Weights of a small image classifier: arch vit, 31.4 epochs.
Rows from block 3 of a small image classifier, named by matrix and row number. Rows with one number within an expert belong to one neuron, the router's apart. Each number is 128 + 32 x the weight over its row's rms, rounded and kept within 0 to 255. All counts start at 0. Numbers have three digits each. After the name is the row's rms in percent of the matrix's.
Before each expert's rows are labels from the 100 images, of 14976, where the router gives the expert most weight on average: "patch colour" is the nearest of a few named colours to the mean colour under the peak. Only what is clearly more common there than usual is listed. The data: larger renderings of crowded toy scenes. In brackets: how many of the 100.
# router: router (model.blocks.3.mlp.router.weight, 16x192, trained with AdamW), inputs 96-143
# up: expert up (model.blocks.3.mlp.up, 16x48x192), inputs 96-143
# down: expert down (model.blocks.3.mlp.down, 16x192x48, transposed), outputs 96-143

# expert 6
patch colour: cyan (30); green (25)
router.6 093:143107129143115092171129087171124179149136121152130097163098146134131200057130173188152140151103134114125116142139092156162196174140146165100189
up.0 105:153120187108150182155162143160162138148148118097119117096136090114125162178131138164140113113176163159151116138143101148107202112127120138104100
down.0 097:126148157126159166091055129128152094133130142171096084153167144087088189102063141164154147121116158156117155143129209104185149111042068135112163
up.1 092:137169181112096119151128171134081141126145128121125146169105133161160101148161191094107152078123136145075126135090156122169163084121073130087189
down.1 101:164085131145121152136180125117103100146105129086130128234144148120070122178164134109154141082114116139145106112147092126140098159143180144165142
up.2 105:060148144072135110102102106131152097159099129140135087096162142164148130178130145150163143105151089164115157171099112099151180091085110148077136
down.2 091:109151127180108100123114131147080107118050149179120141112120130157111077141071099126068145115106175118080156143111115167136119130124075106080085
up.3 095:126132134096143107127096142185135209149139057114124125166106130136127127135121100156094107181092161097134109123176109186144122158107139138135118
down.3 092:145160146161154131129123104192169123128129089145159138076130139131133173104060096159128136118111157150110096174152124161075122127088149160124084
up.4 107:220130103159129093152176161154147140136165137062144090105151104155118166144110139117147103121193121098095104123118139159118092159125089177086143
down.4 100:130103099092137109150071084182172131134136131127113151125072114105102081163170114174145112097164134125097126151089116113099129148067083057124141
up.5 108:059087129132059174091115168063147138106137184084156182124095121064091133149174163139123116179141085111154120118085154142111113119091039123143152
down.5 099:186135137130166078087120143126127086134156144083139126173130094152149161099119120176147124084081157044168141160134172079122132154141125114140102
up.6 100:163141135213177088107169143082133110144153152176055096081135093167151129142162106123150117134142115054185065126167163178132091147108140117114082
down.6 099:116152175088096138123129120117142169148113167162137159133177124118181071178124086122128147150136127117147183125150132133171094151156160135135159
up.7 098:069136136142118119158109101134135099146142160152040076150088128141104080171133108160116098112108121157090093081126109183142056184142175120142095
down.7 109:110058061168159175143105174131169115141180059077109119146103126151172174166171116112103162183072094199097149116140134128174116101153089147113114
up.8 099:168086142195152137132107124093111135064146096127131083146148076157049133081106144101141113116096101115110105111119090127180099150144098140148066
down.8 092:163122149106108129169138154115180181156100181137118182119123090094156115147111084110108115123145142114162145125149122160158162155145144117079146
up.9 104:164112148054157090157142102068101093194092121129150102151186081092153181100095174151117111089146195094098116135169192132130114144069076143141159
down.9 110:141186111147098104054138147076098108102107112166119178123147105133088134124177123139093184153145098082108151110129148169146166119093117129137146
up.10 103:182140176104094127085122062147108190105127167191172143128135081126142104115117121166143093072116080152154116134171133137134114115108122109085150
down.10 104:129180091094141113052145148131176099099111067187130128164105109165122118127119116114139121116101125128085068123155156068113181112096131090153162
up.11 095:055151179127123190138128154101149096116090166102089114159103146115137059130137073140096104097126140099092119139101110163165164152146122112125159
down.11 100:101129115184120055106130105146074114141097138152124165120135069104210134152125132129144176165148112143154097148221123164155149167143118133105144
up.12 104:115163120161170113144101135114136073122114163065145121143152138127142100111148152082134163151145113153165137109103173112107078129114129124111146
down.12 098:163143111120126123112175130111143175178105063100130168104103144079058155175109145172130086095132157144153056089155140083152124101148098164085136
up.13 104:120204142085117143137160137085147165169174068091095166096104113191090143149133093076095140189124126144134143069106159140157100182123092224109154
down.13 102:178180089170173136146097164110117129070101097172142081146146083107145147075087162132107119178088162139111123103157094119144068180112095117148084
up.14 101:123108121119062141107144167083101136095189115078153090146084121097092172122069117149123122137117158160104133145230129091067135174154067135065142
down.14 101:144089109082128070144149154156184186090164128104106156126130096166117180109084102166207128112101099157099121140133128151083125113139111138101102
up.15 097:140144112132130151148076154131185118159126173168146158197158136201121184115156151085117134062095109147157145078144096157074157144193096123193104
down.15 098:175231116107124167124152117128099157120111111165103081149138172160119116150065175141182142142138171115148129160169107177082088101124135134107174
up.16 100:183157130120178114098127075116109129090128068092174149154132122123066119163089188148125081094141142092146137115138046122106139134090153080109081
down.16 096:136083135074085183054110108078198127154085118126090125117120145102126127134115107137158119166115122152160122173099145090134148145114085117144138
up.17 101:052160134172076093151134160080152132068133189084077233141064086153109188143131198151139105099138128148120117150105119114096177126101114134117123
down.17 112:142165124113159127111123137152150145162128021081143156159138136097155102103040092111138121179167136162105194134116059102123111140128150193144085
up.18 102:129150139119138069133138116108147118087105086111160096135106143213135138118124073116149064156102109152169100107090111155130132049145153120117178
down.18 107:201165170100155160134097150144115167118112110107097105102114117100162166149151075095148159095133137148162137132167126147071114084119107138122079
up.19 098:180102151118082156136189056184128125164123145096171118197111100082043119163154095123085141130126144153122119136115090157146159077088119155113097
down.19 102:143090187071142116157121130117181074140119129143131121088140132153176086156164160085146122143110036178187127133130161169093133144129111129130146
up.20 092:148125136136030075160094091118147147169099157117146145115141149089155135093130091105092135088075179154114142106152149105131113110097148139149119
down.20 105:154109128181131130155164132124153087119154080178151110147168069117142063106088159112082149137157076109152148140086147125118124170080100163144161
up.21 092:102117119136135178095155088141123120117158064138137142166130159133117150184127139119122111110108194128161135120174093103073123153131097128156118
down.21 100:142116167152140142135081118102161121112104071134161190121153126171155176144218087156140173132124188192141161100155089106089131179145099096162120
up.22 101:095115092095078101133174130090096103117147127171123132010129159105126094098116103081113080094112080098134092165158106112140103127137133195096108
down.22 105:119176117127143176152154091043098118137173118165209148130171069077099131118113178154111109152096097132167144058182075149113128149127144121156140
up.23 096:145148118140134129108107124103104110135101123137167082136068124102059151116086098108110093102159169096059124151134076159181145115093151156117121
down.23 095:167111177145149095152140092175143176148120094118169125128102171157158090065129099109127075099106175111157174138121096091126112096097147113094088
up.24 100:180137089148134161100085103127102102164128139075171118130150147198139090141136134131063095136151154198161105123132087108142076183150135046169140
down.24 103:104112137082099172123145163091122162181105122142130159088103131125111122101107098129172134130121150087147097082157145127167111115146181190152146
up.25 096:107109119141143128141134112051086130098170071113170058107125121094146110163133147132136108159145138149182116016146159117115108106147151142141117
down.25 096:120162139116135134135137162084154097152117123109121152152170164163112122105117105170107106131102112160144230142127103161202168099176167114115140
up.26 102:175152045110137121188112144085099130136138146142148156170180179161095142128131145102100165120126129160146052133129140171103183141109123183176141
down.26 103:156104151091146060114174162206169066098154056080136147125108144072166136120188168120119073160142126135101147060162148147146130126065133135177124
up.27 100:173073107116113111085173151083143091088183116114150089115125116148130112191144154161138111147121115153156117135146085124138170144155167058142178
down.27 092:124098127122078134176112118160072127094145141099105132135113093058090138098117166140114112097080152150082112111088130132074095121107172186118119
up.28 101:095095157046146088137153154144087150142126109117105081164133176132188117128104181122103105088111127087207133111169138095168050146137123074127117
down.28 089:117150138181158124092137159167083116146117162131163126134125165101098173101098091099109115166134158100128131112137090182096146109116140170166159
up.29 100:148071094102098132080108099077104151189061158153082175103132097096095140175133153162093116114093187071158087140108123075123108172136156105157114
down.29 100:148099148102087091134133173137066124154066140150114087208175138191107100133063116103134116157150160064148160093159135125125129136195092088148164
up.30 102:094181126123103161114127159176145102139137088086159131106124097098145173121168188148132146120068145130126104092108138121164101071124105128116063
down.30 092:098191120085114143101146172088134113147128183064176092135166121135104098147140116135136137156126182179078075109146156102090151112126115156144097
up.31 099:060154160122148110105140120169154096145106146128170135189126126143129116125079172151143165120144124060124069109107117149105112121097142204127088
down.31 100:123113150081108102145125172163134087153125152200034140160132190127097121069129120192144149092107073157089200162171083107145113081086139124113154
up.32 092:150089162136106173143158091082157146177088141154134109136152110105174149154141113126133100156082156097119129151152137105086089124144156109141146
down.32 090:181149208164121118132129125085122070162151128143138109126133153199172176123083170133166051081109115152124097132190086093165154177126131159139131
up.33 107:116156108179197139083075145165111054138130110093191148178127175160142140100090159138148087136166091128173191112105096121136109150115135173124134
down.33 092:129168206091149129149145085168106104136169135134121133122074178138103117146130128121099134158134126133143164181135098099142142133112082100208182
up.34 101:143203074135097094155158107113103097070157161122045162108171148129151124095146081063217136113089079114119130114088129123126115111144166111155157
down.34 096:081181111074088098145113144116202143116150155157116126153158136139111100120134153122103125123102142157157117063167143117140092127135152125131123
up.35 099:170056151193138143124169161137140118137145154127112082140181138176094086151125099096128112132118147147057082121144129061108114112090141058116138
down.35 096:102144215123109113073154140099170160151095167104114112126062129151144123065105067084131093109130095162193099170153136114110099162161124094076144
up.36 103:167112126151123176158163049120056142119122162100121139070119111176149153176102136051107144111070121187133088152102138150109148071129172146105186
down.36 104:136151091071103183096136113124186158117106128058114132083133118095163147075109052080090148163147088102178152139070102085074134114119141198144127
up.37 101:116130186120082083076174108124225172140119147149136070075102160126184121168177131120128138116115126132096161114187093139113162112142156181108115
down.37 101:151148108129173123067147091204144110167115087164143117082082160165100146084165083103192118126142160110066132099120171131116151158161105112170107
up.38 109:086140084057097122065111078148066129199129148128111095119215137119090127115142147106105183102117169115130171126144192118122143146100117053112151
down.38 106:100077127088145108141138115111057073123102146130166114174142125177181100163121125166166110132110123106190121148145186152168174170098085098133157
up.39 093:225140147108148133086122113131085123121206137126123128160172139220140091196184102108055159098143117174119086118133055087103116135156138127139131
down.39 101:151156150131063051101079178144121156185094186126108081112095121116170112125087061137157080093196135125168054180152099151098144156137137107101137

# expert 13
patch colour: black (47)
router.13 097:167121092172105134097138127108118116132124187137111184195092065119150117111098172107118183206128099152150110128077139118130130163173155103075154
up.0 102:125132119121167102136126126083161116178134121144116148102200171168082154192154107163105128081188158087122182154140186169125097123111131176139137
down.0 104:100214156122098133111089107168087162076124126149097128188113149158082081143155117131148142085178149095122135130093139124131161121138135128143100
up.1 098:153127117120065149092147165127100115130114091178155115106143166139126117109203144156057161169157178121126087132080138185188130127091096097132106
down.1 096:039125111153166121072117165163125156162117195102084154162148160125114104145155098168128174151140087153154135158109078065069097147150113131187121
up.2 110:138097120153124163137061103131156154176112108106164097135120184109150153078100150153110158164117069172150135081097130172119174193101142131118144
down.2 084:094180144121126081129112134136151074148125061153095091128137112125131136114137204111116102155132135142103153152142114144202177187103140139090132
up.3 099:146097120150133215121077136122181152127149145092121141131140111155163171119119144099160080188092146071079102094174110086130139114144142133178142
down.3 091:117162088134109029134128176113116128158138128078116102109094157088111108104144157110111034120082115155148128150106189157130216109123102082171171
up.4 101:146158153088049142095162121097135129151143105162105101120189085137088110145106116194128115167109097118060083135147131123163094111160145154121091
down.4 104:148119099100155201188164076136111172107130112149131122126135082183129148123069095140132110159080183180160117126121162135124085163131163156178092
up.5 100:104104134135163110100120198133134184160100156109105146109114159126139099114139123115107151104115138150101156117196063155091208075088134135093127
down.5 101:126151100089213065153128119104162115152171124155152126116116167149085157132144129151106132157069177132100130037140092091085054162071113116138168
up.6 101:112141129125109127104135142124161071153150127167131135161181170122142097165090121159108075150194054109088183061094126127137111161057163110164107
down.6 102:153188145098162136074159093212128145115099113149090117036134092121127094053107095109124129076131141107065081131115135097174158094131123149119056
up.7 096:172084133087174139144175181071148169125096110111137122082102164151106116075121119141100161114163160091144122153166164160146152199120099138137103
down.7 103:159122107134126140151096164114095152089114084127189101114175134049198141097135166081213140124130116103174132093138122149145163109121133131111188
up.8 094:190128109142171107174085126139111175072067120200114149160143091162107120179190132079095131141070078124129150115143189123130161121119124135085114
down.8 100:152143093144127131080110125137119135116104118102063161131146128124161124104109125105155145134131154120118175074154162124127081220127144098122166
up.9 110:137180170114136160136099145133071108106152097104122091135130104129120132061105103075140137085135156130191164134120111129109146163121164110095111
down.9 108:120156084117116086126149156120107105124083140146081154107152141176189150125178080119140107137144095126122146142124148117140122120196151183084110
up.10 109:137085089185170144107138072108145168096097114142107145199173153111183135124131136126061146101130115181107096110135176125182110141139165130077138
down.10 104:180101154161146134107121117150124117128138115158151123149138135177099143166100101120186161154190138111123182115144119202060088179136161144099171
up.11 100:113144145140111140103166175100130096160192160153136173189077151175143085124147135152101132131170148100110094146162114167161068081114119145112140
down.11 095:199034103130146126076092166122127132078098159122114160105135119130096073142081106105065118120193119111128113168118128100071115125102137108116129
up.12 099:154161128149195146147160158156151165080124121121104121161137094148088142120094169081152098123096117091127156135093182157109135120123114072166171
down.12 101:139117077106150111111189165144161165140187169126129136117163148134168115122188150118145112161101105133117115071137097139090110105063174119090110
up.13 101:135086110082190113124152130135070155149143140101121140116092168115123143085139099107166107069130110127154099112176088120101098121143102074137163
down.13 095:152115117150127059134130140115162107095065121117112125160168071106103127109103113170111121111093150156134130120135107135155146073121161132035087
up.14 096:092108130142170061119185111074099115138100135145170093207100116135164129095139118131159212152097089085133153153146152095119103137112181198123203
down.14 086:108077083134144163121149172123101059085158122118162119107199096156089155149110136095187137114105139084103123142095069085134141160062145142111084
up.15 098:122120112144091090129137183106119053201141141044171101113118128116105171147086121115115083113121166109132155137165131116171115163142132196053127
down.15 102:116118169144168105117101096172132104087108158155100169158091090128130156132108148098060149143080133115158107141097082153161152096161116172074146
up.16 092:165174128145177136084108163118116225093107082172077215134140087102141154102156174128145094103141131078141175145112158124153152119128148129148116
down.16 095:187142141083141128181142057113072108148126128129128139093188159163136213124121111104135108107111099135106181128110066075092096092137132160094170
up.17 094:099154104162068131153080207128102121137086134064148113081163080121142089102112117175082167125127137059170145061094108153111158077119145136118097
down.17 099:144150157113143148118109095135079096118208166078177118124128181106090144129137126116171121126117092132132135126165147158147141095122178169074068
up.18 096:133195141178076160082130121125138104105151094155156158096094111079138102128117081126135143125126095133156128111144155137110164162096136113164150
down.18 100:125148149098148081085127120128147101135137202157083158132076180178125121117129118092097097122161088124110097110150166097125153120128121143157091
up.19 101:085140218108067151158134079094118087078127154140182134153139142122096089127096182155104077141094168114127192119148123118091051162125113115103166
down.19 095:127127067114153150129140142079163077124140111095136123129117143115171165129126108077110120120137122178167120144081112131066101143122182100203097
up.20 098:117183085119122170134138117165142127127148155151165121143173101123108123140107137143166114107100087168137094115075125080118130066088146154094132
down.20 110:158157069158094086136193139102124068138130095173133109106047150125134124124122120141160137173167149138106180139119114178147142176153123154144111
up.21 103:132145122120114131154164135155130110073128097106088137181157132116146124203090089068093169114210105180138124111134164151157165143167141132152155
down.21 105:125129090158123084129114106113116177143118088118096098147204067113153067156154206154114156120084070126127155135151132133095109133141100148089094
up.22 091:129166151137154099153126159145107105166110183119164104132101137069102104103133111072162111082109102119079103106124118087051116140127160148092169
down.22 098:163149101170105168081164127118155153139123108101124129067116166171147141096109159162180109107157165150113204092124167151126133152117138139115085
up.23 092:130113146149102093142097128130125155124179082077155125111127111145110104121131167093140201087119151127110101113078111141142148152150189107114120
down.23 107:141141126122126152124123060138211097125135153135101093118100118125128074157131137104120110135103064120102149111118127112139105091110175078124126
up.24 096:127090112148062140159205158141124076121158134147142081122086152118117201137104109099173130059146107082143137090158120079173153118124133145116044
down.24 097:156063128152143109132131161125148119150068196124117072142150108157104143133164138102072146092077149163132147073152084087141146160100127064148155
up.25 098:120183085113101157108115081122134136115113111144177137130157042149131155103147102183175080156107118192148120136132112153109106135066125116158134
down.25 096:136150121095148105121103089170134104158102099105131117104143131174090098170106103107165088136102163160166155157141144177170128066116135114016101
up.26 093:086148129169080145088162115145198141127151080110084155050204187131132165085168142149113139105139128128141153157142102120071146109142106176110080
down.26 109:132094184132167147152095132101071185079086120116161140138059174138130154118099125160084120103177147143120161111114110155172144151074172091182139
up.27 104:117170101205119147089096106133066104126097122158181126107098061116144147103133096141128104138169128095168136113177145141115157188158141136157058
down.27 102:034126202147117138110095164142161142137107120162169157088158155057141088099073084128159114173182144141145152118171142064179129204136114131164125
up.28 110:136146117128122135183125156106126148135093098121184176130171060097070130095163133112135103083209176126126095169089139140109118063119109118071094
down.28 103:155114143188139129170126134223155178119106101146179081118150136106140187138142169135172103127166124102112163120118108077113118098148123140121092
up.29 096:122090128123132161136118068118122173133182147135062083146151174148067118104172103090075116127060132156134128124134157080094067083126090134100107
down.29 101:100127110170124100185147097107133099065145129150100152067119141141060106138189143130084118085153151129120069113133145155127115199169111130123087
up.30 104:107169131127105096075102137144171109124135164117106112132128166122125118158179121189129168130088108126116171156116100108133166088127176103095128
down.30 101:126105064122123078159152096102100080122079152158124175132104116102152164134128054216143095172142113136163127218148144114068128145130103159118101
up.31 100:144076173168163136126163187112212141121140165175130120135099090135110115124227165077132126131066149127090109168159118159106136077178071143125153
down.31 096:083155075166133103138098161138090146120123169128144084117123177097129093126128095065077107077116080151123102166139115143088158149136108132121114
up.32 095:073081089129166155055074091143066150169084141157150102124150162094067120118169145058168178102152118139139128100164164176090134106116118161164174
down.32 105:132155127136061124111173092142147108141115107144124153108146203142140133169153156119136132115105128120153106099125122123124090174157178143169108
up.33 100:072125168076147141139126108115115085153097122150132164111197118151126168109121145132121177147126188189117154057101129104117147150063165148097095
down.33 106:154121144132134161155139100098161162057181144117199114174080095099072073128100122110172118139078153110119187141151154165160093139162102125167103
up.34 096:114195085096133047121140083165138104149140085158132102129127087162138200085160116116104110149081110092119119153149164166162120068144119112169096
down.34 095:124142161145114176112117121146130094121172105105086147089152129086106137043136155133128096137156127113108076060182209149143124071160082109099108
up.35 104:087092108133146103137160110119080105136135125148129127114123115122114166106128123166197127170158114166120160169158129217118127112143097134083190
down.35 091:123134098100090104135105111139110104167172167174081104209063097152083089183142125142149108090115139143107102134156177149072147170121088148154153
up.36 098:101083142196085103156118118148107161179109127175142167085086123151100099111092105138180125162110185128133134084126137107167102094104169141151112
down.36 116:126118158138137145131099130130151198100092105188110087125099154074160083153127085101117080150127141085105166140125115073116125064102072074120088
up.37 099:169105136136175077151105133092119085066102125139051082078130058148088138091156151122161170074105140111139183180135152154085143138119125167125077
down.37 099:153109139149073138109145060164158209089148152108150139089143100151112133136079168086108084152162097152141080070083192160109122128073133091142111
up.38 097:113122106135096109136172148085146151110154135144133079158140110081134121095089196132122089096123117068128102125129119081117122155156054175088151
down.38 101:064052127193140100170137098137111139081140151154066124172128114143183092094121158146164134165038156195164127126123179148126122152116087073160179
up.39 103:108116145043117112131095133129093093150149146111157110157076147153192111192140122175110149128142073090102174119145119161094111132187081151134073
down.39 092:113086122092158088112079155100080168168161124097127119159124195198149139139106118106040138086162073059077139106102192127140096136067133127153171

# expert 0
patch colour: brown (64); black (29)
router.0 103:088158091172115099095138120090054140114122102073113183157156157142074199155150108123071146120136108111158190079139165073145127179106121131127157
up.0 101:123124112077111140070113179149132107193108117147145128148166096104153124108144155109136082158083173087138128139131098102131115142160154087198127
down.0 096:153090162133129120137159171090194152161147154127151080128156122210137105135082113091140097142092180059056159139086090151097113080144127083153144
up.1 101:158118180137094172064136145116113196071110109177180133086147110084123139146068132086136127096120134112117099162127173149112141083090140148064109
down.1 101:104100078102118120127100158125171107099165146154147161132132107179102121111065145174136120127112074154141119114170118166125106129074104104123134
up.2 096:152124104133143145112108147112113053170116109068109127095108093086152124131114110124195119164145161157120162139142083143145084122095123071129153
down.2 096:172084136181078189199144115098094131146078112116155117141173078188140085133162116139109124142066131153166080165101194144151111085135107120134139
up.3 100:098103133130075141176070192062182145183165141092112124079153126147199164127107099124138151073059108068173170171151110113122188078110074120197130
down.3 102:164081107144099135114212095041122128107141091123143121163127143148112157114130140164083102135111155079117111128122112127088152127142158115147160
up.4 099:158072121182150162102143137088105117132125151136124106119228128153063107158104133156110147103114069102140182108143108108120171128141123111047140
down.4 097:149143145171127178168122090068084106117142161105127142195186168120137147153118119206171088146076131120192094109129148156061059099131122147120138
up.5 098:169121096071144156097110189205096178223122155097141135183118104100157085105125135083132133176169106151131078182073098142125117116086133090144105
down.5 098:146097072146129090100149189130091121064165109117086133102122143150124093138123136149142076136130132131065159122103119162137152130162146154122145
up.6 100:108082113137109169144130130148168138113129162095108119168150074121123147142122084138053144123195091096118131135119066146150145143138135132109121
down.6 106:211185102157135093153088172078064123088193146071117119098119137065111128213131104119152120119106127076129061120099157047145094137143143146114127
up.7 094:118137099184061104162097118198046110195151118177159079120173149135134133107114130143155107158130154124182154103159192144157118064068155163114185
down.7 106:074123121110152150149161120109187131126173128111163184157140107131105137147135129129128123161120151107118134159072134166179167107059097178117127
up.8 101:139170100100123125101155124125094121144085145186087070160114118150113088216121125144160130092147121087156090120106149110214149138144109149155112
down.8 099:130144081080089102142111099139195156155114121136181121193168237171096156149124126111160128128158099126142157102142090104163147135099138135138148
up.9 095:090189076044122154117188078064105123142099134091098147129082129089162105138128107099148109086182035168125182095144136091152108134140128191157090
down.9 107:184133137117087085095096088162079059176185112088108099108137167170185169153142151117154102156156105162124138164167107104126108108124088151223119
up.10 093:150123093152063137061118146202165178047125155136129094157132127116119131096138173122146133161161091123157064155126110095083168054152072192185106
down.10 105:110102135214188159123118122081164146110116149165153137133079141089149152125124124100131111167118144150100133102090129150187118116139130127126183
up.11 100:126108131161120126151155160098127159131071165135158180130156176120081122142120163143108205126121154118117121160127114127133081088143143133133102
down.11 104:082133159118110148141123135146133096180123119123149109112132180084110126054165115061163168186066137197089153124164067068154161094089141153055133
up.12 099:151167123152144134155136155091107173150121118096114049074193144082109160122121062094157108225131142157129143095103168172091155083057068106120102
down.12 103:094103127185149053085143138157133155170089106132131114086111119128117151103130110095153113094152120124122092149084151162072117133068103128129168
up.13 096:142081151140095080098121132185124166147138128084141169146186171154097066122078066109111131122126136107179128121153097088134109208119155135091106
down.13 096:109185150137160123163156065106156087090144167106184192167134152141144125119143160134112116160063126109147167103141135078186181163116177135111084
up.14 095:141176138137089161142127162141135112129106104144142106129139107131142087105166143102110082112135140145107118078166145151165124145137087170123108
down.14 100:100094118147133141134163134100067097136113073089164129113098168118154169117202128136099105129149122136123168100205156135134125112156067087161095
up.15 096:112085093090108151133126141159132124148167078131084174050149118107175131117136138083110122150190167087151108082166167125135098142157133147162113
down.15 101:114175168218114108155138184115122168099111169074174142095079081138112061130120141145155156165141132144170139137156079039090082136148137111118146
up.16 092:125126138106160123131129046112140131146125133085163067160202173085107082133094143154100124138131139188087147166105137143125076184084150135081113
down.16 108:099143125135121196130129129122124210168120100091131126158184122130072121180133141103143084132130171091159153142144139155157148184113130134109077
up.17 104:137065185117122103149150175111149141081140141112159113178157154114136168108144130059153081145140108112147140124141147151185078153100097129151118
down.17 092:106172095061088071129108126128104115072169168088155134107141135135147135143130111138151186106124208092132102164096101122132162180187105104087129
up.18 104:138110154170113127103179067162130138084151106102219128078137109144135168126103153135078140109131181166167144107144150098169080181096064099083125
down.18 101:121112117117100092143068150169176075178110142136120141115086139116134193120089121147137073177090136102138143096177111117163158126097134090179127
up.19 090:113170157191170108143097153109128141136114098116178131154119182128144130138107094108117113144095110124176046111138051169133088135153132122086113
down.19 095:200138100121118061135116138160168089147130125109128143138129161080100133150126101135117112070126173095084173052121116126144114079125122157165169
up.20 101:164140046121147115159128154092120166059154080095180055132163121167099157086114130089075081106150135132100090150204172128149104080149169133109163
down.20 099:075116185158121180154152124174075063173088118067112084109149136142107163084060083064097165181123156144140131108143114142120156141148089124159093
up.21 100:112112147135103122171113148076085085103157152111132097174175117140124073131107182098169144110140080143165146094092146092154092119090104118131119
down.21 096:134153122160098151159139114157159094112115065090175148082127139183137094148147172096119077119123175112119115128121156190147169087127189172091134
up.22 102:110140185144179141151111158151105080152141107148173137169094068103126113175120137104143112120086146111125157156125165122171193133067162103118170
down.22 091:160094141106147110093146107079127163106142114192094126137156171134063153161198084167135066169119086164079105118195107130111117127103124176144171
up.23 097:122137158031135079085163153114121128080118091075157127122142140155145076100195173115176152107167149116173207168151128170148115135121133138138174
down.23 095:118085140148084165136146139070118123093155093105097160110084150133129152144107134132183136141100140144198092126155152188136161092126150126127103
up.24 108:154141107137161171147146131089157126116127159130119130184125133118141164155136138106163113093157156152103143134166087134144095085116052121134107
down.24 100:086140099147199181167101101112184125091167127144062125147089133131091143079163146125118074133171147133070130094171143160117150127041116082124144
up.25 100:145148165114146191139176155169140208153089164132125191127165142154152123156134119162141093152173171130095114080113138132114124137090087134106156
down.25 108:140141112114132136096142152082148064100127117138106165138150084136174072105102115111137125106147159120204115115136135145140089131112139154109187
up.26 094:092166111149154175150129123084143111108166135111140065156120158142134130089109152095102123146155090101113127105138204136176116115113127101122094
down.26 099:137121128150138093078132042129086112118103061129138103160097087159159129107164090092189151108077088167099140149196123120129135113121071146121130
up.27 103:168170144140129105142128162104059109121082102107127134139152135173092101126157118107089070154133139160124126106130119081093142109147080148124083
down.27 106:076071082182184113135082105148054129156097156163070142149124158162205157120137115131115159071142107054140118081129085109145128147138158121147092
up.28 102:128129148140178094129109136116140135199164117153097139172167123145128137143143114133061117135136165141084137184135170095127080180133052144118173
down.28 098:177110103091080139142112110072119119159085130215124090125091110108143139189154086086146132148064129156143115106090172135107113153077106110079158
up.29 103:092110108111157090180144130095109177147106167131154129159088119138047138045149148180052125105099139117117125090127096110134102132166111156092122
down.29 102:135146150155136117176095127133108123129101150063171160169133147198162136117108115085115093165158131107097134132101177131162201117077117095107170
up.30 105:138080117105136159122136118155070141110179124183107152167091114113103116155108161086107123112154123115174148136089039180096144126117122100129108
down.30 104:097154068129091125087138178104163129168145103154161112131113138089090152091170135167160094096159077139092109089112132084077181114124153123175161
up.31 091:102117158097081142178121107100089091167132147067114143106169117111108080117154085131114120055167133151092144090118097202082086154078129146130079
down.31 098:164126199127173129144105144121158121211105134122134104097104132105191159093114157108181105113132120142117086141154122205107082178122121113163166
up.32 098:145122126123100148131126158131190146132087140065122216146142155105166136115145155132113166222132151141057073116172093140136134204157140152135113
down.32 103:105159090087106226162120103128127185103137135096120141082130158144102142143133094102131137114143134124161122101152161079103142138144142152130106
up.33 111:208143122111144103119125152118138145213159143134107116133153131105096124149156120151154090160117159100144145150161176074193163150073135139114169
down.33 099:084109144159150135137140145112111116135095116140129097182093124136113145154182164190132134155148106147114108137189122168154178144115113138134098
up.34 095:111160104187103120136089180150072119166142172109211078120127156123178149102130135104150120134186101128139181148150146104085113169122167174132119
down.34 102:158103132103127104128118130155137147108128197118169126135102094109114126120136118172104180103085163123123138116138098149126116102156116187120166
up.35 104:104121127185164103137088164066133151123093135145026065087119111176141131171110133104129086112154177149201159112121083109140162092094116076185168
down.35 105:140120113126152138119112164164236147114042099180107140136134087074144106105127132158092183130101155142133088132093099177107118123156114135104148
up.36 097:090107150115234155142133072123151104187078070086098126149125101173127106056076167171121125112131168112091148115097117126141039094099115154164086
down.36 105:090156127104123092116086177120124163066053107114171101114106167148158147138152162178143101178188090128132159115113083152162135136056118155116160
up.37 096:115166119120087111164161171124113091153094155090158112170100152110149107089175132103095084118180132153214151149119118108130175162190102152139174
down.37 098:139174121191105094120091179104084170210121101110126106077148167112081168107078127121106158187131087139137143168143124107139139102146105128134173
up.38 097:109110059115114155133095156107170120089161142112139156116165135101136126181144099140122182142168216115087063063119134149087113134160106117103115
down.38 099:153125140084134074131130124131151147086138085077136134113156127127126129183140138170085176094099116140102146155067151178116098129079127115124128
up.39 103:145093126158117093121156085102108140127098163110166167140089142114104096154120129091107117125092058153163128140110108140050103082092151154091052
down.39 105:117128116101115148084108098161175125125152058150133074143146122157176137123114144055121165149185090079123160144143168064138166138109122099178126